Weights of a small self-supervised image encoder: layers 8, adamw at rate 0.0014.
Rows from block 5 of a small self-supervised image encoder, named by matrix and row number. Rows with one number belong to one neuron. Each number is 500 + 25 x the weight over its row's rms, rounded and kept within 0 to 999. All counts start at 0. Numbers have three digits each. After the name is the row's rms in percent of the matrix's.
After each neuron's rows are labels from the 100 images, of 14848, where the neuron reaches its highest value: "responds to" is what is common among them. Only what is clearly more common there than usual is listed. The data: procedural textures in two colours, tilted and lit.
# fc1: MLP up (model.blocks.5.mlp.fc1.weight, 1024x256), inputs 0-63
# fc2: MLP down (model.blocks.5.mlp.fc2.weight, 256x1024, transposed), outputs 0-63

fc1.353 087:534509482481522513546518490504515524516504503494482541504504504497493477518521502516513422493504513487466485489476486507490529487505516502492483505527504572465499527513512499481517491536500497
fc2.353 097:479485483495535502486490547473508534533480455508483521459489478503520513527478454514479473533529489494492530525473512502510484521504542487503478525524484471490457511469478505480464500479518527
responds to: grid

fc1.568 114:483500485496530543505539540487546484494503526485507517493494511496483479511466485524481501536553503480533459480474489547546507426482501505447495539485495497530509493520506468508539500488478500
fc2.568 099:514491492489504475562485482460493478513511519545417483480505540553508511489501466455520485491472506544518538529509519495548506539502520501447567524497470483531543445496496506466506544500487535
responds to: orange; ground colour: orange; grey; pattern colour: grey

fc1.287 102:483505498463510490499522473479526522498472491472532529515531479516506490560505500543480537516536496528535469486469512523481473450486524515490475522495474549465504512546510474511497497521554477
fc2.287 098:510486448504523503460496495461514512540512529524494534507499501509518419484546497499438516510536496526486493523472514476469471457508510507506457481494514495500485507511488527482490518485505518
responds to: cracked

fc1.645 112:483464555463507486457502502541509549479490529494504486460503490490504495567490476540484494494483494521512441490492486528492472486536493472509487505502499493526542521511512501537481532504490488
fc2.645 107:504483514463500504447488512508545468475499507493498537518508504522489499543475500500523537472510539537499485498526486500474536498514505476568527473486536477502497508447493517469542467532477507
responds to: crosshatched; fine scale

fc1.606 120:484514534482543509507485492466489508520495509530506487523482545423492481525463495493491479542514490501488460493520491431555516513458516490521470500478497522495533485464492465489554506488509552
fc2.606 107:480501494518490505485497513532527497466477552544508566505504517489484495474497518534513510500467506499526489491500562567441517542508526556504502466478511487506502491549493518474453509509456515
responds to: rays; spiral

fc1.301 095:499519483487492511536488474485503483538562511486467504528512481508513535508517516518480468505539542521488463486478560520491478533448540469461487508504503501478510486509472518482516503526541504
fc2.301 095:496523518488476471488517514505513525494503500510456495492524518482507479542511522531505463437500527533485559472545496520505498489448531465481526498523474523480512497463514480489524529544428516
responds to: grid; brick

fc1.559 094:470485537460522526507519489497515505511513534485480519473509511453495471516512541504492477475488489518471545502515518501478489500504512472518477481465486500523510495501465501534501516520499503
fc2.559 093:471533441507472503533495498486482488494495486510507516541524524497495496536531527518534495508502484485517474528462532506468546484490516512452495482487505532502504483523494520481481533537488525
responds to: coarse scale; spiral

fc1.54 098:504519458506508481542527493502480511513484495459527497539507503506502498513532492518512481484523484493514496471523480496515480520473503522493494494464551489526517507518520471508519545520490516
fc2.54 092:464493518472530519452521476478482516510505514507529484484531488535469527496512500485525505510550526495520493484473487455496491488466511491511556520525524470549472479540508548521468499482533498
responds to: orange; purple; ground colour: orange; pattern colour: purple

fc1.575 070:534496522484491522517478511534512488529531501491514504520508495467537499499485481477487460520503503473471540507511517486491463497512485521504536544477539509487488510509502493504551526499527503
fc2.575 068:465506492488518521519473497528510536488498507527524519462482504455529511487514454494565469552464479533520509488470489531474476525554482478487521495498491487501479491541489466464496467477519523
responds to: wood

fc1.1 096:472568492487542532520486450538487497471494480490566559500480517459540482488477514470519485509517501463570487474463504479528479491513482473503534517509503563514498521530492507521535536491472482
fc2.1 098:502516509478508460475505513479544532523524534495533520474525546455517435506472488498493518500529500496505460511555527458519489520470527502544522488523538478496523472509437513477524490534504447
responds to: plaid; wood

fc1.598 100:482482514498502530460514547493521521513466528482487507503516426470510476493472539516532491478527472496522485498497551545482494484482480500484448464503544512480545563528538492535537506534482529
fc2.598 102:492521511553472518472526534492464457507497533508507496503527462455493463504500508528520516515460468462502482549541480483511506499514471526513469537518484520531515498503522480479559523503523493
responds to: black; pattern colour: black; veined; speckled

fc1.93 100:482518489492520531513515500518472482517492545506498498474503492472454476510511525465522530496494503486564523491508542481498491476516470514516530547489497521513526515504500503475524495528511480
fc2.93 110:467544547497518530538492508487506541465478506525507506506520474472518503482501490494493527505481476481477527523501482515519531514487515475531487470499469505525504484503514493581507506528502489
responds to: rings

fc1.702 097:517517514510466533502485566500502459466499492513509512521489494495513539475495486488531497545472502507488519516489523474479508490474502551496542472516521488509483486498490476506496536504497525
fc2.702 093:453471545492473530534523518462501503485518527493486509514505545439509512513526515494530491522467532536531506527472510479502501493541488534514501472543502540495472490533514524515455477483471528
responds to: camouflage; pattern colour: white

fc1.672 085:476511494474515507441523501548489456522489484547521561519525485523475520548506504514523482484504561527467477519512495511486527522545488510527498483506477561517508551483496522468511472523500512
fc2.672 094:509469508499550500569503539481502497477497502485458491497500491472548501442512531473456487517496492484525459541477511526518480473519470495450499533497537450495502522561499508475476513523479539
responds to: crosshatched; woven

fc1.359 108:514481526503494506506515499529547524555534512490496524480489493502529504515484471517491496544541517506492512503529486536507503497525509508476521531499499535535493492466507479475521487506487518
fc2.359 106:499547495486483511514500482482495491507504476476500499461542514495504528490553462492474486487475542519492527463440480480501496514503496535490529518513507487526482486467509503528502513476489453
responds to: grid; black; ground colour: black; brick

fc1.71 107:480471475501508556511539503549484480480541542488521512523472494519498485507452484476497502493493499463509476488463450525522531502529507519475513530499523571526497520491498498520461507541523504
fc2.71 105:483504554488482499500519512466553504538537514494533475490491468533437516500487497462477504533467527453546507523459505481521523513461519540459502514477518490514483542495514482472492499476474465
responds to: plaid

fc1.546 104:507523528468548517531486530491530490492500511499506539464493512470498478513507513486493474527510492516533438491485548507521534488489466495511459501502534528524537525507511487515501479475528551
fc2.546 107:506483494519457469498492475495512504485537483548513482531479510535483482465497478533479520504487491489506465492501506516515551520538482558491500523492538493497509508494495521497491485476457501
responds to: black; grid; brick; ground colour: black

fc1.641 093:472547464493521501489528487571460487529519521526466521478456492518510499532514495496532502475506538490458513490492498570525501501528518478520475499497471500505553538464495491469530499478508460
fc2.641 101:501497512458490538469493556466508516477522478503470479502478501489497499482514468507489508537492512478572474584478468490535509501496503475450484474513502514532471497542489506514484528523496511
responds to: camouflage

fc1.501 095:526502550528449567534484502497492526499517510521519465514493495532495545503488481506504495538501492478500496498500519557523469421490501503488513527486501510501500481509460452526494529479469520
fc2.501 097:549497510582511508537523518508478482468520509468421506474498479494507512463499530522455462509468521474497467501498499505514531493543512500462501539488507504508466533517515509516499481508522536
responds to: rings; wavy

fc1.709 098:508508508469530532520483535536464515491478515500495492486522494477493509508540497463487512509514537504491502506472517514497476483520492536445520529509494506538529499502483479551489527531495467
fc2.709 105:508509475501498491515526521513492493542535531542474460459537518493529518498514546457496430486499487486475435449488530516538505485459500491474496512467507527513474548464513503509530498492481488
responds to: black; seen at a slant; ground colour: black; pattern colour: black

fc1.385 102:505511527512504535489504499532531480513477488526505477522517524493523489487513478511500496499535493487530516511531525527500473458482494493483496512502522477501513533507501472478513479497488488
fc2.385 102:510468509557513527518507548465501495510502506520485481536480500530501511452489497483507513456512483545482487483477532507518536509506479492447526492513494500527497519511536507538491472477509508
responds to: crumpled; orange; ground colour: orange; grey

fc1.386 091:544507506512490548493508519516487489488509465471542501524487522480499563471500530485497501535496483496496545526496504429506490533459518561481547483478534529488451529510516466522496517531499498
fc2.386 095:483485526475492539509519517493463492477519455488522491517483522459458531463521517482516511540498516527536496496496509469527514502531485519468540517487523558533457499502504533519547484477480512
responds to: camouflage; ground colour: black

fc1.409 098:474485523512503507528481484510537524505464483501527474479485510497519543492469565501467477538513506506485495499520542538482515511516469560471509521472517455500540507476517521511492474501522505
fc2.409 097:524484494494484490511525519439520500542493543471532504504518503541476536557471538534478541517471519522480482501501504518508535487489511505487497547489472513492506452505522524474515542518454459
responds to: crumpled; purple; teal; ground colour: purple

fc1.619 109:500492518511553512551487491528489489525496501459543524523504495467497490501447498532513486492578509545488523464464476489530524492490527547485552488426492514481505523477540459472545504516500534
fc2.619 104:540501545514515489524504508514473513543506476468466502552525476505496509471531495547473471552520515517518527470476464491486508534503509488508513518485465497561491510467530478478497544529465522
responds to: diamond; checkered

fc1.615 100:502506513481506531492549540578510507486538503496517506505560482464535463526492453488501522471493493507503498523519494538517505510482493490481486493504544543499537536516515468478484495526523523
fc2.615 100:453464518514494493499506454518514469528493520467515464524501468526489543542505490529516545464498534492471520515530470546474522521474510492529469498532481524535485463533499510435488469461481466
responds to: crumpled; rings; spiral

fc1.411 100:457495499501504511542535479505504507477524476493535495507501525525456500546499490547491528491495513531481468540494563545510485516507532516495516498524521486502461487492488495503498480474551510
fc2.411 101:470517478505494484457508522519473513564524496515506566518506491502495464505486506460516479541510472514475549477511509475470492439490481467508494527507476494499489494473492494477481516517473484
responds to: cloudy; spiral

fc1.584 103:512477504513507519508510514495498485515500562480514516477528451496491495507525532508485480501507528503486449493531532507518502488517537501491506487500536527486504498545526508469522497507538539
fc2.584 104:488506500486495524488476520484492484496496489500496515493531466505481509485460455528444444466504490477575469525496496520482484542480511511478528507500518508473508490540525460481497504480484500
responds to: wavy; zigzag

fc1.37 095:508505510484509512524537548482544542505560508477510493501500505467483516499458497464527528496507478500494487523514527518481479490493505522474478517497536505474523547523507466497492503532484465
fc2.37 106:510464480498545497534478490481487475473503494454503523506465494486515513516494544472508498521496468532480516457490513514476501477530473549472474529487516515490478532511503516473525487540487503
responds to: rays

fc1.260 100:491484546503478496501520476518481542488485454501516455483491500561526547470536550537513497528533502515478484517492538482501493476520487503538527510448499481502541484478528495523496485483466459
fc2.260 096:515502532559519469528497481515499470493479547503523459516462507468517530536513499515527478486448508484478502489521505488506514515473456532510435483444498472493503549505535567537521511479558475
responds to: orange; rings; pattern colour: orange; spiral

fc1.367 088:548450505477469557546546508501508489504488540546510478484496487494482520522515511487471466512526487505456533526507525460488488444492521515484507477529502506481527510498528487511487527511499491
fc2.367 093:535546510512564518485530508545484556470519479473504493454530502506531521503487534494480493522493513572460539499519520503532528504478515494487504528517486508493539523469487465500529507533483486
responds to: wood; black

fc1.736 102:488475519533461498471505484519495482517461502480524476469509470458514499509438508517493500506514470487554501494525465495463490480472503567527530539495504486496506492493510460508518551530504493
fc2.736 100:499512513478499507507535496529537499507477524529463522524469468477487504484488506468527524556490457533472462543507541512520526477459484502477537530487489475457500481516504438495495468469507493
responds to: grid

fc1.596 101:523504517489534570535502545535547523501492496514491531529495521479509473459483513497515496480491501504495519480445506474504512465468537462467497510480522593509485489499477479515527547500522555
fc2.596 098:519474488483495534526498540469518538525517546525474529480508479569472531473482504534534522508507527532489475510477468474491468466530531468485540490516497497492507500529499543511455503501491476
responds to: cloudy; black; ground colour: black; pattern colour: black

fc1.763 108:508500518446500451512503521504487490525538506491526511490512417510504525523507488452522489528465467520505455541509585521498504517493491515493531489456498484528467512509521534456502491509512493
fc2.763 103:496527487495457532528461460521501509491525478522477519512517491552495453503510484494513511515451485521507485511548489492480463501538566560482495518496489445515539503482495488475493513494485476
responds to: orange; pattern colour: orange; blue; ground colour: blue

fc1.626 103:535559536482522496519488443472488503544482520484493549472529500451523509517477507538505505484505497478510525502492512496510522475475517466525472520478544547514493512476478455500508503536505509
fc2.626 100:505489511505501490525487466471502506504533504457469473492539466494450515455498515482523503487556474512484502500481538467463514514481508516527504503520517530525525459498487519481505489532502503
responds to: speckled; pattern colour: black; veined

fc1.567 098:483534521477536512496533531514489473499556539519497527500520504451469453550483487499522522478501513507525562508524469534504511509513488509530472513468539475498530538513524489486510519548490477
fc2.567 102:487494556499511486557479538507501487486448539457473468544497487475549479491506500500478538454502499464515502508467519513542526530442516526461464495550505519502505538481524483479515476478509505
responds to: rings

fc1.471 098:508494536482473497544501467480547519512479503478558508493550490476530497476469474546478502489476504527504468517512521496553452484501532525483504507490530498455530483556449528517490533459471483
fc2.471 096:470508535528540518507494487490474498525494504476508494511526545494513487482550439500478526511534511480474522485507518451522496490469519487424574503480494489484457493537519512503505513520515493
responds to: orange; red; ground colour: red; pattern colour: orange

fc1.394 094:528537534492534516476531524492520504493496524522522484482455502497484491511484529474529487466498514529479484526511484497528511470512523517516484481529534503478528501460534511442515524489523507
fc2.394 100:450553462512457516514470452515475487544543537502502487520556499467479534478473504492482478480492499486504490479477493518500500491506520517466506521485470514513470509522521532524512493463503506
responds to: rays

fc1.203 115:563492528496458517515522528521517494517522483519529527506516471500510547502512503510528529567486481482506502553551564488482468483500464566453548491494551504516477487515499480507472498510500527
fc2.203 109:547527561483478494524524538473534503543516457478483483468507482447522538492497492530508489530454531538502490536540535453508491498528475529487523505539482503467455523540517555516444518505444495
responds to: camouflage

fc1.518 103:504493515514502493525507498552521460474497476498459472485541498471545493464493487534527467512524501460493521489487497552503533499484516533512520519477517501527526475501466486525500500516478520
fc2.518 102:518455467503493487508560527528511539492527503479520481503471482495487433485548521528488507466468532523499473574533515497478536500552450529453489517472488509493479518501515499497486452522486522
responds to: black; pattern colour: black; grid; labyrinth

fc1.613 087:478532489478512523511530488494538489500579511510515548511506511486502497490456499519490530491483529513514498470507483533497518506510501448485464490446521516513536541516481505486492511541472470
fc2.613 094:525536480526479430500507468507487448535449526529481502489534524525514482497505522484514501459499467545517538507501502557546458513477508519486556498501501521503460541480484476469505468479522493
responds to: rings

fc1.474 096:513524534461487498526519517528479498490495521515466543524562454489480518473518492516481517482519496474550496539539545528497523487505510489495477566488539489475508507526488515491478473554497486
fc2.474 099:507508538504537522531476484465507464521485554478519477493483516486568478510520501556517510464534525488474507477468505505479501536473482513506514508547491533515507481519557526497515465508503506
responds to: coarse scale; checkered; diamond

fc1.536 101:461501470499501498530506475505519509506525561431541507472477480497517510523482480526524476519516533482459474478475518525511533491531494535509540530534505535472578543507467504488524520546493468
fc2.536 103:464532493545485506480532477544492501512497504463529518491463520478540503581514486514541473507517469480477545508542503517482511459513474500499525525495525492452517478520512501496493506494503500
responds to: plaid

fc1.34 099:506496475447495499505506553513518485520491517512511534502529481509528433506514512448513503478475515487479492508499496492502478479510522509539474528519533535528518513522482503486496510542544463
fc2.34 101:480499490516510484498531474511525543543478512526516486488520480516513460525484480464491490498492510525494497517491509467471526511522516491473500495495495490497513491508510539500532465523520504
responds to: camouflage; black; pattern colour: black

fc1.486 096:452484496483475513553501511516550497476481484492504510515511455525513503461481556550516462516494473518484492466480501556542528491476515467481476527481537548551557520532444473549537539507502490
fc2.486 094:508502497488534552522516489485487456471497491460504533492512498520489538495478511495493501520453491545508461519517513534538476532527482488489440513542505501508509522530467528458506478518489522
responds to: black; cloudy; pattern colour: black; marbled

fc1.586 097:510513523504481531531509470491490542510507504469478508508485472474539496478495482497545505532484497482501505504519522545537507498476509523501512472483547487481509487481483451527524496508496526
fc2.586 095:497493478486511494517535489472483489506476509492481499472476497464491527516485505453482516474498522482480500495536523505492538541503461468490458502486488488503518526540533523508497540488512524
responds to: veined; ground colour: black

fc1.601 099:513510484472522481527525508470503509507535498499495517473463540543514546503498464512473509546557500464490514516461478527525515519506474471479490486441517519523468489446468527515492512458484484
fc2.601 098:505475533481508495482556498482501489469445495501486483507546511468499556490502512478485439498519495514499478456489499545514518562503499478498574521488537473525500496473497481494490552485484489
responds to: grey; ground colour: grey; blue; pattern colour: blue

fc1.387 095:491506497502499515544541482534506541507512501475505492456505493500527533492485476505529572497501496500513479522488517538491501485503467557451530489499512514509525556526497462497506552561471483
fc2.387 105:466490536441522514522492492507539507528483483468493514516479506502505539510493549482521508521540489504473490497524535508449522498521491507499492489505518502494498508510475466541495505524482497
responds to: rays; crumpled

fc1.226 098:463535511467471513511488531485528481509490545498508489483515462457501503495441462490488522502501490507509503487503526546467488464485521531495480506500498459500481508516504499543465493512498481
fc2.226 104:491441489505473504500490528499455502513471532461513501505467521498524480488463531502527475494547483481477485545512515514530459446503473535520489506477468486476534502525493462488475509504493521
responds to: camouflage; mosaic

fc1.107 109:506537517464538519503510518507482481501517511484510512480551515484465498492502496506494528525504517541532547516524533525494410498502456497511491488492552488485471488545537485485529462483525532
fc2.107 105:466499486514500543516491536505507477465490516466528481484493529565507516482487503499497500467488526475468516506510485498489532496519529527491508495478511529488531497501475522465533512477498512
responds to: plaid

fc1.198 098:488478498499484537536492500495467486498456514534514504500506496481468514495520525490510454517490511495481494490504543516548513490503518500487520491494547549462526539508541495490502477523506549
fc2.198 099:512522488472505460508458483528520538500511485548514512458443527517487497506519481518471446519460480508484497489516528538476492431498521480503539511499453499449502504508484473538508504453491506
responds to: crumpled; rays

fc1.352 108:454475473487474490552545486511489463473487504538535490526507478529480483490514514475563524555474470521502473513508549491486494515524521537521509522457516456514500508517521491477521496477508505
fc2.352 096:507503481503483520499472472508497499467503519496482477483538501506485519527501524498500495485501487516513496508514482540467467500517506556496498505506491431556513468510481488512480538502453463
responds to: orange; pattern colour: orange; purple; ground colour: purple

fc1.109 106:513537574477539473512493507550553479511504503455474516467482521483523540468521487487483481518522513500491473463462543485549441496519536472487493548497528487458519539476473459543520513488523529
fc2.109 108:500516512532503477500527526491527491535463515501493493472494484504487521490527490534478503465478548506523490501501498502459452603568547475483479489562507463463509507518496488500487499542486495
responds to: speckled; crumpled

fc1.193 090:498460497478482521548558517495511567516523456552486490477480525514459489527494527513478456515506509539511510538525513480510471507506442502488537515490531496528529456507518486546493498441486510
fc2.193 094:506474512495509495513475493511489507457525534484490526535454490545481544452485562468532461497474495509530464505499484484492481484522489516525463526496495488502523522496486516452565494517472508
responds to: black; diamond

fc1.136 100:457489478441485536473510507558500506477545464523505462507500490542518525495544462473490482499515529476496490517511499541493504509522497528466534485531512458476506515504545486469493516490493500
fc2.136 103:518504523489475526452524496514493492503519525479477488500505507491485547480520526476482493466506497472518503471487552497474544477432452510515475507516491513483506540485475530463549480498524521
responds to: speckled; cracked; pattern colour: black

fc1.213 101:511488511470490501523503561465511487525487527491523534512518526517520492524517497483497476510495505465497478531474491461523489449495509502529506520496535535502489492526479497481494487533533540
fc2.213 106:501462477501520495488527495467508524536505562505491493492498514516488485522465463472479516505504506544493490550514450471481513464546497518503549462500511492523519460532481568511516515500515484
responds to: camouflage; pattern colour: black

fc1.105 102:478494494456494550488513498485481557492528555486478542509491502446478513506513510471522511517499501468499480513487547523522486513500491482501484498484521514545503507524486501524514516517495529
fc2.105 103:523493476511489498503487509482464493497523486506522511488461481505534525537458520445509497478498502488506485510469507481459549496534481473500500468495499498511459572534529493502494531504580499
responds to: veined

fc1.65 091:510513517490511513490515462529483493486523481535533477519482475473482535538532509505448465512473505496490506505528448479479488523501530492454488499493483523483523502486476476522523539498523490
fc2.65 096:494500551479508565502512477535470490513490480478523548507498528478516500509495535519439429458454503495523483488530466509527493485515513527479491501503489504500539470508504528447549499535516449
responds to: speckled; veined; pattern colour: yellow

fc1.509 091:474487517476553498488527533557484486481494518487496506489471399465496511500465529510536510497509563522484493480525506525513521519542491474479493465485549496505542511515511523532508519520530495
fc2.509 093:562505502530513485471476502520461523508490517498504512521437485505511531492489501473456506504509479498472526496484504538519477480537491479519472550532511525486468543481533530482531447502511506
responds to: black; ground colour: black; pattern colour: black

fc1.343 089:504489532518458516489485577522531476508526519491510526472475500472577524460526530503539512500499483471500498494534523523494445507486502481511505530503537522497481504478497498463513514470516516
fc2.343 099:497457481510477530464475508497521477494498433542528505524434473505494480542529458481523494489550512515497501506517481463484516501513508507488517460486466500480473487540460486470476503486483489
responds to: rays

fc1.490 091:518479526551521501503536527552503536489479451495526486503529493474536530482493536511540491535493521540522524481531519535511465448522494477523506500468548492463529543460482477514494534541529510
fc2.490 093:482508474509482480516501507470502490482524499489473525496474503485452512541472512483525486513455557551478539469502489494522537564462539465545520509490505493479545473462542463510497522468493489
responds to: crumpled; teal; red; ground colour: teal

fc1.585 108:523458483505489461493523522511490510470491520507546488509508489507460486495491476525510476501504551486473493548507501511549458501540507549496522544502563499495523526553492476552492547542518548
fc2.585 115:515500523537491437490474446506487478492538496520507497478479474477461472452502491517500509498487519538497475510538505515533535482531527514551497508533559512477527480489529511512448484480513497
responds to: wavy; zigzag

fc1.370 113:477497500518544540514493507545527430478581526494468557502507460488487502494496439466532534514480469520527509493513482538464501496512479500487522506511526565492465556545460490499493454525519558
fc2.370 100:506527506490535479490494506436563498543477487492521429514536465561472500519515525529492488501490518533488506512530499525477537526507527502468520530526477475511509507483524506491482503489507470
responds to: grey; teal; pattern colour: grey

fc1.687 094:473487492467476548519525480487509526480539527510511529469483476523427501501498496511491498543531511478504521534502519530513510495497483504480535520453522505508503515489539452541506516542500516
fc2.687 099:501491503529525475477516479528533525523489484513482478511495537528517542486499475470488498548513496493487513514482488513477474464496530471483491469490498459509495540480512510499484519468502479
responds to: crumpled

fc1.506 102:457532517481525534522519470480499487494505499503472526472524505529474501515472527472517520526502479500537499492504530488544466480528465493520482555504527514503470555515547492518517486465507504
fc2.506 097:478484542513522508533511493577459488466473526476518487514484520504562522481474536547495546499490499486513517533468506564512500419504552538510477525459489491479500504514464478533494446487509508
responds to: wood; black

fc1.446 096:517458567481527485509500514493529501493497537508489514444497485476494552546491517532535513535545545514470468493533561505536489475500497507508489510519508492475537506467515494515483515533496526
fc2.446 091:509520528503539492515493509504492516509494485471511486485503520477521544474496537523491534516484485546476498492510530467488488482500461549508536531515503483459502552490487504488502501499502469
responds to: wood

fc1.524 104:491513542492504484524513476492565496546548489550497555468510502516501478527507515488497479542491487456540498484533493473547498494503487473502501494479511502525497508510520470527543516469455523
fc2.524 105:477527504505522475567474484508521491499444527477480474503475491510486553490497519499467450532488454476493494464500539458468557492518523494504480549549526480526493500544513518497497532468475469
responds to: grid; brick

fc1.651 106:469486492497517471475534534546478540503518478444540515498500524484505450476431499500512498478528523518569509469487510533561509515511499485494550538536498542468531517468487468483520540510488488
fc2.651 110:478518558482492479536527482510564587525508488469503483497473521485517525445465488480533470545488519477488487488490558490466503477461513522515519540542509520468484533467485537512486512502492478
responds to: plaid

fc1.178 098:481459470455478551546524478504531466520478569513503537501470489494514513537536458464528493513522515509480501547521504507516505519543516510480518457489496473520480519488500480518507479517507509
fc2.178 095:503544489507521471526507532463436536469449486529531467477527538516511487459468496522452443482466490521508475537504480509487507514509499518484488471524486511528564465486480520495501526470509455
responds to: crumpled; cloudy; mosaic; ground colour: green

fc1.84 100:493502510490504535532565469535501545539510484489507501483492471504526520502480494509537544492541488501491484525484502516496515482505479579473539470507503547494540501521477444513518528547482505
fc2.84 105:481537508490484502475487488528501495519494512486488496475522540492503540541507480524541499492508502480500511484524540497477523479512516493525486504489494522534530464517467464503481486506494492
responds to: rays; crumpled

fc1.12 104:466516496492508489512493499550538493510515512548508539452536477474524491556506487512471465503506530487571489485535490502514522494519480512519510504514469463474522512530513508483506478492493470
fc2.12 098:525474523503482500538515493523511486520530511491435514439515496490517510484472515507496495497504481505510493529538457499521493480505478480495496490513525512521487530520555482525525475479492526
responds to: speckled; ground colour: white

fc1.169 108:472503563500510495527518504470487499538478523495514493493505530439512507535482516475524501526500528490499503505498485435550520485486515473527465499459527484495531500502530498524553534512529529
fc2.169 104:457496466493503531508486498536521476453495561509508531514532489502489513462518568533521455511490517504484489487487553529450508554531509512522466493505491506510485476504500514456452485476483533
responds to: rays; spiral

fc1.697 099:517491491510545508525532495499514524541511574481526505521528477432459472510452491521516533490526530537506506496487531510561514506474470546512575498474506492526523552480519497482465515485496519
fc2.697 097:498522487486515529548472490496489505511490528503546530541431475509473483489537534494499473498510520455484541478519517456506525529487508524533501493483505517522502514482497506498469508488476511
responds to: diamond; fine scale

fc1.142 117:487507550461499495538532528534525487510503531475495538512489504504521507524522511502479528540519473506536495492465506521498500481480527489501469547453498485535489505503489481527513528508471495
fc2.142 112:491457506515542458470486516517515491462473534452510485531500479565525538488569537505501466460476485525499504476502490493510511509508499516517492492485506497496486491497483505531494546541458485
responds to: cracked; crumpled

fc1.698 083:477507494515524479501500502476492463546505505508537494513499494488486457494522514465487494473494507451502508500510505496489482446507505524470515474521479501428504496513460537572515486502518495
fc2.698 091:472505525489479518468492463499529566470478497479471500473503487514471461541485478520508530470497505476500531471482495494483522527525501491527477495479455505543505480522503474539503490500497513
responds to: seen at a slant; triangles

fc1.125 100:467484490448539492496523523488510512543539512484511493483478458475517460521447482502505502486496492488546502494515492486487489474485489543505489538489489478490496509490482509535497533499497490
fc2.125 102:460477461526503474478487476504483493466519472470495464525498500539501528487514481478472508510488517479503482514492519505452437423561503529503494493515487504462522489527471487506499506516482491
responds to: seen at a slant; plaid

fc1.79 092:496458501460501521502534509534485462487559521519504490476488505539485510519504512502531515541498511508520483532523541538526487495499491469513459496513508500496517526498499493532518487504523491
fc2.79 098:510500510525479555503459520481566489495545462488483493514482531520475474476495464478500526535493474499504517509493448482520529481491510533500536488497525480482488518477508489511527487515513478
responds to: diamond; checkered

fc1.659 092:544508476490521500473519477514478516468517511509487492515484487522473467549548503506536483497511497474488478518508520531503492496494470523496489486495506469540495518505511480513524516523522481
fc2.659 092:493486506511499528514540556484497535514540520506529506529491517508508501458493514513492479504520473490492487495500452473478484472504518467501497513551529490519466488504497509499524479489513498
responds to: cracked; white; pattern colour: white